Rows from block 10 of a small CTC image transcriber, named by matrix and row number. Rows with one number belong to one neuron. Each number is 200 + 20 x the weight over its row's rms, rounded and kept within 0 to 999. All counts start at 0.
Before each neuron's rows are labels from the 100 images, of 14976, where the neuron reaches its highest value: "strongest on" is what is common among them. Only what is clearly more common there than usual is listed. The data: seven-segment displays showing three digits. In brackets: how many of the 100, against the usual share in percent.
# fc1: MLP up (model.blocks.10.mlp.fc1.weight, 1536x384), inputs 0-63
# fc2: MLP down (model.blocks.10.mlp.fc2.weight, 384x1536, transposed), outputs 0-63

strongest on: the digit 4 (95 vs 27.4); first digit: 4 (82 vs 9.9); second digit: 8 (41 vs 9.9); third digit: 4 (41 vs 10.1)
fc1.422,195,199,222,189,148,206,203,185,212,230,191,216,195,184,216,205,188,231,220,163,219,201,197,212,223,207,181,201,173,202,183,223,180,156,189,195,192,215,203,185,224,235,252,243,203,175,193,178,227,219,203,201,203,240,198,195,216,220,226,192,191,199,187,210
fc2.422,216,174,217,194,203,201,186,195,221,196,211,213,204,222,191,168,214,203,194,175,176,200,161,206,195,203,206,165,188,194,150,211,245,207,195,199,214,161,220,197,215,214,196,188,185,200,196,193,139,193,207,211,224,199,200,222,224,206,199,191,228,223,238,197

strongest on: decimal point (100 vs 50); the digit 2 (57 vs 27); third digit: 2 (29 vs 10.2); second digit: 2 (26 vs 10)
fc1.685,245,245,216,194,237,196,212,211,184,195,201,225,201,210,202,203,221,214,215,212,225,223,214,206,181,206,183,229,207,200,177,200,220,188,187,212,205,204,185,197,219,240,188,187,215,233,193,193,201,186,212,206,212,191,171,181,213,229,179,206,199,232,192,199
fc2.685,189,206,183,187,193,146,174,137,223,213,204,207,197,162,209,256,207,253,198,164,212,193,180,208,234,225,214,201,202,201,231,189,184,191,203,180,218,215,182,196,189,199,183,208,215,203,189,192,217,194,186,197,188,201,185,200,218,220,223,207,185,193,202,215

strongest on: the digit 4 (97 vs 27.4); the digit 8 (95 vs 27.2); second digit: 8 (92 vs 9.9); third digit: 4 (92 vs 10.1)
fc1.644,251,199,179,210,188,206,200,255,210,183,203,233,219,191,183,176,195,215,197,224,235,212,181,202,167,189,182,199,211,228,240,185,201,209,196,225,240,219,179,204,187,229,211,211,195,209,182,217,213,206,233,180,226,180,196,173,181,212,202,235,189,180,207,208
fc2.644,227,175,203,180,188,185,213,216,200,213,205,184,216,205,232,168,173,207,205,209,221,225,221,203,194,211,171,232,183,198,181,176,204,192,196,184,220,212,212,194,184,200,203,190,224,199,206,177,145,193,171,152,197,171,209,172,151,195,172,202,190,228,203,216

strongest on: third digit: 2 (28 vs 10.2)
fc1.389,226,173,170,169,186,218,195,207,173,207,219,208,221,214,170,204,177,195,186,191,181,155,208,179,200,176,185,188,238,226,197,195,202,207,202,170,197,178,209,194,183,192,203,229,191,224,195,216,175,188,206,228,224,190,190,186,189,213,221,215,192,216,214,233
fc2.389,199,186,170,184,186,181,168,172,220,209,199,213,220,211,288,215,204,196,230,184,175,203,232,157,208,181,172,200,188,203,171,203,177,217,197,211,183,187,185,192,193,170,213,181,186,179,197,217,212,209,181,215,189,167,194,176,220,201,193,177,201,192,195,182

strongest on: the digit 4 (98 vs 27.4); first digit: 4 (83 vs 9.9); third digit: 4 (65 vs 10.1); third digit: 7 (29 vs 9.7)
fc1.100,173,189,199,192,160,200,217,194,198,229,200,200,180,175,173,215,189,219,226,174,214,205,208,216,206,209,183,200,207,205,188,221,189,156,194,189,200,209,181,193,210,225,202,218,193,189,178,189,210,227,194,223,230,188,201,184,193,224,209,186,210,205,177,199
fc2.100,221,176,185,181,199,224,182,201,214,201,203,200,203,208,215,150,189,198,185,192,198,192,160,168,200,226,186,171,210,196,152,211,236,185,185,216,207,199,211,200,223,224,211,197,219,196,177,183,183,226,225,211,238,213,194,239,220,203,189,202,210,220,189,195

strongest on: the digit 4 (84 vs 27.4); first digit: 4 (75 vs 9.9); third digit: 0 (45 vs 10.2); second digit: 6 (37 vs 9.6)
fc1.27,186,211,233,203,211,199,190,165,183,235,219,194,180,190,234,206,220,211,208,170,201,211,202,216,174,204,181,184,210,226,194,218,193,178,191,207,209,189,185,239,173,179,188,214,204,217,196,206,219,216,198,195,157,236,243,181,236,183,218,190,176,228,195,170
fc2.27,201,170,186,210,202,204,164,174,237,203,195,180,205,195,205,171,200,194,152,170,199,176,181,198,208,198,186,194,218,197,163,236,232,189,214,246,195,213,227,199,202,224,224,193,225,188,207,194,162,205,190,187,206,227,209,209,212,208,224,189,216,181,234,170

strongest on: the digit 1 (100 vs 27.4); first digit: 1 (75 vs 10.4); the digit 3 (62 vs 26.9); second digit: 3 (45 vs 9.8)
fc1.39,191,233,175,181,216,193,216,207,197,219,209,187,188,194,199,208,192,169,152,196,196,176,202,201,186,184,215,185,210,211,220,191,256,187,195,189,239,194,209,192,207,183,179,208,202,190,201,191,208,162,215,184,208,230,182,236,184,226,218,184,212,205,159,247
fc2.39,180,185,216,197,189,231,205,178,208,212,200,197,200,207,213,210,228,205,217,189,175,204,226,208,198,199,181,196,194,189,170,187,212,178,198,194,247,189,190,199,151,193,214,218,237,185,213,215,150,197,190,168,186,200,199,204,190,177,174,191,212,205,189,201

strongest on: the digit 9 (70 vs 26.5); first digit: 9 (42 vs 10.1); second digit: 8 (36 vs 9.9); first digit: 3 (32 vs 10.2)
fc1.538,239,221,234,232,229,199,226,220,216,162,206,194,207,201,191,159,210,175,226,191,195,221,183,213,206,223,216,212,229,188,200,229,204,202,171,203,223,238,189,217,198,208,219,168,215,206,184,191,205,185,213,183,198,173,190,199,235,215,196,167,213,202,216,161
fc2.538,209,203,232,211,196,219,181,211,202,199,197,177,203,186,208,191,176,216,220,190,224,220,217,188,189,178,179,200,173,208,188,201,197,205,200,204,209,197,180,214,205,192,220,211,251,198,203,184,186,182,197,221,175,206,204,184,198,225,171,200,195,212,166,204

strongest on: the digit 4 (69 vs 27.4); the digit 9 (66 vs 26.5); second digit: 4 (63 vs 10.6); the digit 8 (55 vs 27.2)
fc1.121,176,188,178,202,202,197,222,191,195,173,178,210,220,195,202,193,199,213,181,195,191,198,196,205,188,188,214,201,182,180,204,195,221,168,222,194,173,126,191,204,210,208,192,173,175,197,209,227,191,190,210,167,217,197,200,184,202,191,179,193,237,184,191,208
fc2.121,220,184,222,204,187,214,168,203,198,174,186,184,191,252,245,203,164,197,168,192,155,196,191,192,201,187,203,183,199,210,195,176,192,199,210,181,189,198,215,197,221,209,211,236,200,186,210,204,214,208,232,199,214,198,220,200,203,224,209,171,211,187,193,210

strongest on: the digit 1 (100 vs 27.4); third digit: 1 (99 vs 10.3); the digit 6 (76 vs 27.1); second digit: 6 (74 vs 9.6)
fc1.552,189,199,220,191,202,207,197,156,201,215,191,204,203,180,230,176,186,198,211,189,202,174,213,181,165,209,194,231,167,227,204,254,210,239,189,210,213,202,183,227,213,208,209,191,201,214,199,239,196,206,195,223,185,195,259,185,222,212,224,192,162,203,166,169
fc2.552,208,200,211,210,198,206,209,191,214,189,192,164,214,176,174,132,215,205,199,160,193,175,187,217,194,230,202,233,194,201,216,203,217,196,229,245,199,218,232,218,204,227,217,146,188,189,206,191,209,226,189,187,218,248,197,198,204,225,207,186,204,201,247,215

strongest on: the digit 9 (86 vs 26.5); the digit 8 (85 vs 27.2); third digit: 8 (70 vs 10); second digit: 9 (65 vs 9.6)
fc1.165,216,171,239,196,207,204,207,179,194,176,195,203,224,233,213,180,196,179,222,214,195,244,205,181,200,200,214,216,235,226,232,194,231,204,196,214,163,236,184,191,181,192,193,177,171,213,166,246,212,206,224,223,195,222,174,186,215,193,192,207,221,188,210,174
fc2.165,195,166,241,221,174,218,154,229,188,199,209,167,194,194,198,224,196,230,239,221,214,193,162,226,202,198,207,202,167,189,212,224,195,221,215,163,197,214,194,185,193,181,205,192,200,208,208,198,224,221,166,189,196,217,201,223,194,223,203,189,200,190,160,190

strongest on: decimal point (100 vs 50); the digit 1 (55 vs 27.4); second digit: 1 (50 vs 10); third digit: 3 (44 vs 9.9)
fc1.533,185,225,247,196,192,200,184,168,196,234,187,215,176,214,194,163,186,209,186,191,233,235,187,177,195,196,213,179,217,192,199,196,203,227,193,203,202,212,190,209,214,212,195,242,190,191,221,186,194,195,183,212,228,219,202,193,192,185,163,213,211,213,199,193
fc2.533,194,177,189,211,185,206,195,161,248,179,203,211,214,163,147,199,194,255,187,213,206,193,190,202,216,187,202,202,198,216,162,194,198,200,184,206,193,210,214,206,170,228,191,219,151,225,208,201,203,185,215,153,216,233,205,205,181,218,183,227,198,224,201,206

strongest on: the digit 1 (100 vs 27.4); decimal point (87 vs 50); first digit: 1 (77 vs 10.4); second digit: 3 (52 vs 9.8)
fc1.723,217,228,185,183,218,227,199,207,195,208,177,211,202,177,198,190,205,175,184,197,199,183,175,197,199,184,213,205,205,212,226,190,244,186,197,180,236,172,211,188,234,184,198,213,209,201,196,179,225,178,217,185,197,220,202,220,171,210,219,190,218,213,184,240
fc2.723,187,190,216,191,201,235,205,167,201,225,201,206,214,196,196,235,239,211,215,205,174,200,221,200,205,212,197,193,176,189,175,205,219,192,208,199,219,190,178,223,155,203,210,200,236,179,206,214,167,197,186,163,189,199,201,215,182,161,170,189,193,192,195,220

strongest on: the digit 7 (78 vs 26.9); first digit: 7 (76 vs 10); second digit: 6 (48 vs 9.6); second digit: 0 (33 vs 10.6)
fc1.175,191,233,213,232,186,180,183,195,204,232,171,205,187,187,204,178,171,211,179,204,188,226,214,201,217,200,199,188,166,175,240,198,192,214,196,190,268,194,215,212,204,189,200,176,200,195,202,181,193,208,202,188,218,232,207,186,216,198,182,204,195,181,196,219
fc2.175,199,211,228,205,213,192,170,170,204,200,199,224,213,200,195,206,212,193,206,197,219,205,205,202,196,204,204,215,193,194,204,200,228,223,190,232,194,220,231,214,211,189,186,152,170,187,192,191,213,206,188,217,176,213,209,182,177,208,256,194,203,206,220,231

strongest on: the digit 7 (100 vs 26.9); the digit 4 (59 vs 27.4); third digit: 7 (55 vs 9.7); second digit: 7 (53 vs 9.7)
fc1.202,196,198,180,188,201,195,186,212,191,228,197,185,183,207,198,195,184,208,222,198,200,171,206,232,189,162,224,213,206,224,207,197,234,192,179,212,176,208,199,204,212,189,195,183,177,211,177,167,200,201,218,172,216,204,219,236,182,171,185,223,219,203,189,171
fc2.202,195,217,205,190,196,181,182,201,188,192,204,235,214,208,196,185,165,189,231,196,217,190,208,195,217,194,205,202,222,209,203,222,220,179,195,204,201,215,218,228,229,187,203,215,242,206,197,203,175,215,222,172,210,217,205,215,195,182,202,185,228,192,182,179

strongest on: decimal point (96 vs 50); the digit 1 (58 vs 27.4); third digit: 1 (32 vs 10.3); third digit: 7 (31 vs 9.7)
fc1.581,215,219,188,194,200,206,204,185,196,200,178,227,192,166,221,195,207,207,189,187,199,186,199,192,213,218,235,196,220,185,226,228,208,187,210,154,187,182,194,197,150,215,194,182,216,204,163,147,205,233,209,184,188,188,213,203,175,214,212,207,204,220,193,161
fc2.581,188,218,163,188,199,196,204,189,208,168,186,195,177,213,236,234,195,191,180,187,227,219,158,225,195,197,199,227,195,198,158,199,196,209,186,198,185,213,167,168,213,189,179,164,186,211,223,190,204,212,175,205,210,202,191,187,204,189,187,179,248,213,211,208

strongest on: the digit 1 (100 vs 27.4); the digit 8 (75 vs 27.2); first digit: 1 (60 vs 10.4); third digit: 8 (58 vs 10)
fc1.461,218,195,213,178,206,208,225,171,179,182,193,189,198,204,194,147,160,212,195,193,186,190,226,190,201,185,165,152,220,201,205,202,158,197,180,200,176,182,186,174,206,204,213,198,191,200,184,218,194,185,217,244,187,175,201,190,157,173,168,213,220,203,213,152
fc2.461,222,198,182,182,194,180,190,212,219,208,200,229,190,199,213,188,235,161,202,204,205,181,187,180,199,206,224,163,213,194,179,211,180,178,198,218,214,212,206,186,208,240,197,178,161,191,213,195,227,227,175,236,184,187,184,173,201,205,228,212,192,211,206,210

strongest on: third digit: 2 (43 vs 10.2); second digit: 3 (36 vs 9.8)
fc1.111,163,184,195,194,176,180,199,174,220,208,215,214,193,210,161,194,177,225,198,205,200,163,222,189,199,185,205,209,175,192,146,199,186,205,192,230,211,243,204,175,211,262,212,211,221,191,198,200,204,215,216,217,210,226,171,224,227,203,197,198,196,206,204,251
fc2.111,167,223,184,215,196,184,186,253,169,226,214,177,215,220,211,240,197,230,178,187,224,211,210,239,211,192,201,156,221,196,215,204,196,191,194,200,223,205,211,257,195,190,182,208,207,185,176,224,223,194,215,202,203,179,197,269,190,209,216,204,204,188,198,189

strongest on: the digit 1 (100 vs 27.4); third digit: 1 (100 vs 10.3); decimal point (95 vs 50); second digit: 2 (39 vs 10)
fc1.348,195,177,212,205,175,217,201,217,193,200,213,230,229,217,206,177,212,227,214,166,193,215,206,202,208,182,190,228,186,186,282,180,211,194,225,185,178,174,203,227,207,218,202,229,217,248,219,146,208,196,227,213,202,209,236,165,207,217,180,200,233,168,191,215
fc2.348,220,205,190,182,213,202,196,190,155,193,192,177,200,190,180,192,178,187,231,196,189,201,198,201,196,217,203,202,185,209,179,187,215,198,210,200,213,210,196,212,168,222,199,202,156,205,199,170,197,205,187,239,232,147,199,282,171,198,199,187,164,202,231,196

strongest on: the digit 9 (74 vs 26.5); second digit: 9 (70 vs 9.6); the digit 7 (54 vs 26.9); third digit: 7 (52 vs 9.7)
fc1.636,199,243,231,197,204,196,176,194,177,218,204,213,179,205,157,213,193,175,227,186,212,133,204,196,216,206,204,217,227,166,187,197,257,172,201,227,218,241,188,158,116,185,198,181,217,200,192,162,196,181,228,198,171,170,161,210,184,197,221,204,237,203,185,250
fc2.636,206,201,229,194,181,190,231,181,209,186,201,197,220,202,269,240,216,190,178,186,178,206,187,184,207,178,184,213,217,207,184,221,196,215,211,199,174,195,179,194,197,195,207,196,228,186,232,198,207,253,214,169,185,192,187,178,230,184,188,169,225,192,215,200

strongest on: the digit 4 (66 vs 27.4); second digit: 4 (61 vs 10.6); third digit: 8 (31 vs 10); third digit: 3 (29 vs 9.9)
fc1.750,202,197,251,190,187,187,178,207,171,228,184,213,204,220,203,185,194,221,184,215,221,232,171,196,180,216,199,244,179,200,215,200,201,241,180,198,177,222,215,253,185,187,195,246,197,193,188,172,210,182,182,183,234,200,206,213,201,223,172,159,167,217,174,203
fc2.750,171,156,181,189,199,194,226,190,217,189,197,228,226,185,160,200,204,207,213,204,203,200,220,219,224,192,206,229,167,216,171,210,199,205,191,170,240,182,211,197,187,217,170,186,205,219,199,169,205,179,198,201,191,213,206,170,190,205,183,202,195,197,184,207

strongest on: the digit 9 (74 vs 26.5); first digit: 9 (61 vs 10.1); the digit 1 (56 vs 27.4); third digit: 1 (55 vs 10.3)
fc1.696,224,248,198,199,195,183,164,232,195,207,196,186,200,225,184,158,172,220,164,190,211,205,201,193,180,201,192,177,179,193,210,198,191,188,193,195,224,196,181,224,169,193,186,178,218,171,192,237,199,202,197,184,207,214,204,178,206,202,162,211,183,208,207,208
fc2.696,191,196,234,203,190,206,178,190,192,211,201,218,209,198,193,173,213,181,193,186,223,208,184,218,202,185,196,212,197,195,219,203,208,217,204,218,198,203,234,227,207,167,202,138,189,175,195,189,226,217,176,207,200,203,202,192,185,182,251,188,198,180,198,219